{"encoder_arch": "jasper", "model": "waveform autoencoder", "dataset": "chords played on synthesised instruments", "train_examples": 52083, "input": "waveform_16khz", "bottleneck": "plain", "encoder_norm": "batchnorm", "encoder_activation": "relu", "encoder_drop_path": 0.1, "encoder_depths": [3, 6, 3], "encoder_kernel_size": 5, "encoder_wave_channels": 128, "encoder_wave_strides": [5, 2, 2, 2, 2, 2], "encoder_widths": [96, 112, 144], "loss": "mse", "latent_channels": 64, "decoder_norm": "batchnorm", "decoder_activation": "elu", "decoder_widths": [32, 64, 128, 256, 256, 256], "decoder_blocks_per_level": 1, "decoder_block": "basic", "decoder_attention": false, "decoder_upsampling": "nearest_conv", "init": "kaiming_normal", "residual_init": "none", "optimizer": "adamw", "learning_rate": 0.0036, "beta1": 0.9, "beta2": 0.99, "eps": 1e-08, "max_grad_norm": 3.0, "cautious_weight_decay": true, "max_steps": 5400, "batch_size": 64, "epochs": 6.6, "lr_schedule": "cosine", "final_lr_fraction": 0.05, "warmup_steps": 100, "weight_decay": 0.09}
Rows from block 6 of the encoder of a small waveform autoencoder, named by matrix and row number. Rows with one number belong to one channel. Each number is 128 + 32 x the weight over its row's rms, rounded and kept within 0 to 255. All counts start at 0. Numbers have three digits each.
After each channel's rows are labels from the 100 clips, of 14976, where the channel reaches its highest value: "top examples" is what is common among them. Only what is clearly more common there than usual is listed. The data: chords played on synthesised instruments.
# convs0: first width-5 conv (encoder.blocks.6.convs.0.weight, 112x112x5, each kernel summed), inputs 0-55
# convs1: second width-5 conv (encoder.blocks.6.convs.1.weight, 112x112x5, transposed, each kernel summed), outputs 0-55

convs0.83:130141084131142118144090103142108151127127093098122194123141117117118110103119121150041117047168098156194080115147129116124083110140138100083152039088135152130091138133
convs1.83:111093118119137102076125119128101125117125140110153097099096123145142178104099130137032131105117120097103109129125106113126110139152109097106122040057143118101136117153
top examples: horn-like

convs0.92:126109116138137110120063120130126112124147121141103129134108127201121133128105143125109126131173141090140130093150090159112150047093143102126074107137046118154115126056
convs1.92:117097156102120091146127119113151153073121122095153101076103118113183181083083120128111106102129065158108137083181116131111081129120054130116139122101095104083160041137
top examples: marimba-like; quiet level

convs0.30:127117119129091113134116111107115094154126107129009072118143126166077171141107112155138106155053128078122101072084147110138131109121119116143138122130042127160152166110
convs1.30:091159147092114123084071141149141100177158137105123096091167126174174220102079144113105126111127077170064110097115118146110084099087114109126078128126108095115131022123
top examples: saw pad; string section-like

convs0.80:069081086131139118134091146095154132142144143130121047153122104130113136100090144145101069118097059160144111168136096100130119133121080128126120114104150087116152098096
convs1.80:107095127122139116178119082078128110169141146109155070173134153120133090103071167125149125134136141096143137187134132106165144121147110117103135184148197191124155107110
top examples: clipping; text has "clipped"

convs0.10:132078145101082144136050110134152108135126119115108116156104082133076098120140122162117093109201105130127117103085119085089123153129117110113175150108133140177069179089
convs1.10:101143120150122104103153169117156170129108121165114086183125149092114106124092131168139140133069133139142166116129147146121141131188123140224123101158135160120146140161
top examples: arpeggio; playing: arpeggio up; clipping; text has "clipped"

convs0.89:119115103053088079032116160060112152123147125113142115082132090140151141087131144137104116111137120169092130122117128084111105130144130111074147141097081145117086188091
convs1.89:138105184163088160108126206148130166156142125183120106177141150148183175148124103194127108160135124124110155154155130138089160112121148142184136179138103146148162132152
top examples: quiet level

convs0.42:129140066117203073100089163125081185131152118163133184158123181148191147116157140105094147133097169126151130109150124146160098159156156093112152122097154144167087121124
convs1.42:091125142048124131092140113143179108095099112089149120106126136057173160076096130167110166111114115103123114068121115085086090134119095130064132142127142108146199091138
top examples: quiet level; block

convs0.29:111098183126099179119096091202120135107118115076101202139142087088146048175121111153140089092104129093156079110124094115108097151116141086094118086148102124131106128131
convs1.29:112163169172121178127063128200129124118133145105118102162113131063086064165113145177153156124159198144169079154084101085141174101166137109079130076169134123164146123144
top examples: mains hum

convs0.61:078071131153128135137125120105117091100107134134181151107117124099143136092099167126090072086178051151128108138124119125107100228134107165139210069114191139143152148152
convs1.61:119160085148152126109067155137127157149102121092076131119122109134095102124127113111105149102116191090158142120155134161113117066156102066159068071125178154138112144175
top examples: electric piano-like; horn-like

convs0.47:147173089141186072122036132132150173103141094113185105134134130158131136084125164109069185073214108097155113131156136130116142176127176126138136107102115150159108189124
convs1.47:087093153081092116119128096136153075111085074078138118100129074082141167078136110163093127082117106137118111101118091093100088124086101133087128111090092067097152117119
top examples: quiet level; block

convs0.86:145137105136148122146142116123136161115149134119215138097118145105121146081152143118118120113136129146142123113118104136119119225107165180132255127092134124159116155143
convs1.86:102099110097103140123083134145131164137120119103072161145122121116111104159122079128100097114103183153134158114177100138156127058126092093130066117080119167103119116163
top examples: electric piano-like; horn-like

convs0.5:094084143161129096132153090118146135104152142079084084103144121151109118134087106097087082090213060176176122132099132111080146130098090112072120068083102111180114141123
convs1.5:183152183177110137150220162136181128120120171144134191083133175131153124134174108167172140124143175142168175180146145173177169134170179140114149185121126141071149134140
top examples: horn-like; mains hum

convs0.0:117152096140130116103066137138133130142123129131038096140133158151101151147121104143128154137142165059129107135098122120139113005138135090135000114120122130130125135115
convs1.0:139090113140127119127156112135107177124160111119148189122151121148137116145184136153126100082139176002117121121164151117119114130105125175089130178116119177130129172153
top examples: clipping; text has "clipped"

convs0.60:134103074097132132088238125124101109111118106093124176150111075090167105156145092159142100174131130118081118103134139116142135092131140131118149125136113141209134145097
convs1.60:124122171112080103128160126185149107161176089112105255162140079126119113145235167144132137127106131137127127155131088166106199145083163145137140167133135072164122127110
top examples: marimba-like; clipping; text has "clipped"

convs0.94:145141128099131084080147073137074128128115082090096192131113125115115073097099166109078134147114169086106098152085109128118100143116130115176137091143149153111087110142
convs1.94:063051120065094139141066090128157076116125093112147092129134115106171171095071128161109081128052106075113115086116066092069076114095095102117120074115152115125153096136
top examples: clipping; text has "clipped"

convs0.103:102089096152137067124061091143096074132166123139186187104160117142131104083122224092089087102177119112153111110137110161122126169132141147151207089137151133123138140152
convs1.103:090122130150087158147062176191119134160110135109128186170132143139113138123146114087099140125145193123189191138180106182133162100120110070121085114090170144108154090209
top examples: electric piano-like; horn-like

convs0.96:124133176124109104125043103135142174121131116128092066133128137161150134112127152134083145103175136187096126133097138110144117143145216147134133157082130171149131203151
convs1.96:110117176094100124113118093118150097111104085066119119120110057075129172067145114158104138099149121195107115103111099101099082126087123118073134121097085079084185104108
top examples: quiet level; block

convs0.14:095081098136170104151086104154141093126164112149151207096119124141179114067115214087113085106165141110194108115136125162125121130095160147130158138143125083125137139173
convs1.14:119133138145111186208130149211109129172121126130125192179138107124046118120123117133123143161128190120213185123178112174171148123112112081128125140119162104108111083197
top examples: electric piano-like; mains hum

convs0.23:181135080117174146105229110142114221106133128111125078134151143183070107132106158108104160098121221109111131138107102117138148113133151050143148092111147202142129161108
convs1.23:123098144058084130124136099114175072092093043073131129091122076083130125082119119195123092106127118137110111068122102101101075128103110122073125120119080103097169116112
top examples: quiet level; block; marimba-like

convs0.101:119069151130105102075123109142134148136122137128059079134118112136106108117083039134077093100075100089150145129079151137101147065142092089124063109086095113128120079127
convs1.101:142135178136131202147195103173159103132147131140168246167100147105151154142157167166157159171143190221143132164173112108107177148133170165134156128167138108120125131118
top examples: clipping; text has "clipped"

convs0.26:161123068128205145097216084140106175132168121102129095132161129182053139137126162136133161124095202080120116137088086096127128131100123074115141097111136168140124167113
convs1.26:099086134071097144127131102110171085115109089079122117099128046106120145104101124215101098096122116146105123109127084092112075124077108135047125130117059090118159109097
top examples: quiet level; block

convs0.19:125116071100083104119101094038104140116143125107137096066134109163143083073136136108101129137123109182109145140054109096106127144100172133097159145107093128123116152109
convs1.19:139095179190077118156108166161145165165128152193140135147145168154155157132165121174125095154158154129125146187140134173090194102087170101177129131114098112152185159115
top examples: harpsichord-like

convs0.40:103128106120112071098097115128124130160161107143064085126110118171138133141128073124149125127169109131111107113120107132085129019120121069119038082112109089120104132091
convs1.40:160107156133157146166181119142128093123172138138107110108146167158162169139119122149093152122218120106211152151148101129187137127132064190143109215132118130116183093140
top examples: white noise; clipping; text has "clipped"

convs0.16:138132119152195106124046088127161095135170123168109193099141112145182139080132244100090122083190132122117131120134147159096126113150177131132142086098144119138167157147
convs1.16:135110135148110175174133161160107133169100128136128163177132130118092140144121122139123145125137172139181232112206125172151143133137114104135132132100150118110111110192
top examples: mains hum; electric piano-like

convs0.106:128080101140150147182157091170114122121157125137139148111121133123157096082107139106138067155158142093217141129127120163133109138084115145139139149191124047121156120148
convs1.106:111162137153125208196104131234103111161119113109131164154124094107048096112137126114162160167101195109205161124163067175189149104099107136106125176152160091109086069133
top examples: electric piano-like; mains hum

convs0.64:096080093135152110120112093122118107120181107127200183100147095127162100077118197116093090112197108130193116129148129144111132153056117176109157177097151074130103164158
convs1.64:135121137156102168159075138179109118198108128122123151167129119143089084133119121093121126130113204119189203147175097172135165109121114082106105122097194107088107095186
top examples: electric piano-like; horn-like

convs0.58:128120124103108145125106106120096059146187119109070052104145155141130142111117158147128123096106111083137105016091084115116153120101142123129126134104085104165107173076
convs1.58:074149206086145157191149118164170073140149145077102114129180116148157163162070129135186129155150106109153083111149102116139136096107124102110110121154088120102147089113
top examples: clipping; text has "clipped"; white noise

convs0.70:115187095132167063161016098101142131127170108134072158103138144172136096084165215091106186090178132100127108115111127147133130143154179132137148082085168155182132158139
convs1.70:094099185138082166145121153161130103134077114111129127148129088060094164091149108129104171099130123131137145111146067137107105115100092098132123150095127084079128109152
top examples: quiet level; block

convs0.12:155093091147173138151166093126181102118139134085080162129128078138123114166083083156092117108162083144184107130055151103146136135144152175088173094093115109207088155124
convs1.12:172131167132091156197223143135122155104152149137147225096135182139123151150172155118092147145192193160151178161182158144129142123161184119121105108130142126130137117125
top examples: playing: arpeggio down; horn-like; clipping; text has "clipped"

convs0.87:125113035091155146084169132130046135117124158091092045077157132137105157180101140130143138116078131101155123120079126095177101131146075118093156067116132140116081158129
convs1.87:141097091146114124106103136110159120092105136104146114091155198121143125129038121136102099053126135045129104135163113100106118116181082101064117042144123113118157070132
top examples: thin (high-pass); white noise

convs0.3:147157114142119111128040117142137124139141117108020123141100138144118119136119088117117144109145145112119120134123104118119128031141168056142007069137162144104136150146
convs1.3:124112212096098109084084084122097134129125101074148135152131111120145184088179173149100141182140140178153089145111132108106118124118199166098137064100135140034128135123
top examples: quiet level; block

convs0.72:149081169130102172143135102139196163116138136112083139133160133156107116129132121131124098138142151172078137151120103117098125133143166031138138065100176158118160157144
convs1.72:165086175097096158126145110130125098115097075107106116115131037085143139082120133193087067115114150188093128084127090105077076130090150143103145100137075143100142128095
top examples: block; marimba-like

convs0.99:173198052116182099182108104136183166135138120107149108123151156157157158115127131124105185101146168110149112114138185090118128150158165121126171137121109187137168175109
convs1.99:094081137108107112103117095127170054083081076099143110114121134051128159073122128150090099070121094122112095067104117110070041128107072130105126079094118092130154099129
top examples: quiet level; block

convs0.48:132100078152171108101154120146148187119177136108099098148167149223101169122136162122104128124120189114094129146103074099124116118157140066128117098102142164138157176160
convs1.48:124098132067121129128146102120174083127115057067113121115127077103128160079098124197098089087139130152108112115134066084111091130068113124046129120112073091103177127087
top examples: quiet level; block

convs0.53:136113099159137102102062113175057180109120116089119132132153121165086106175133161132066135092178143123164078133095110110134155132138193128101150102110125156165116172167
convs1.53:101093162103084129120121091153163108115110059031128127126117063095116164089127120162082120082134115161117104123137090103102100126088116129062125128110090079099177103103
top examples: quiet level; block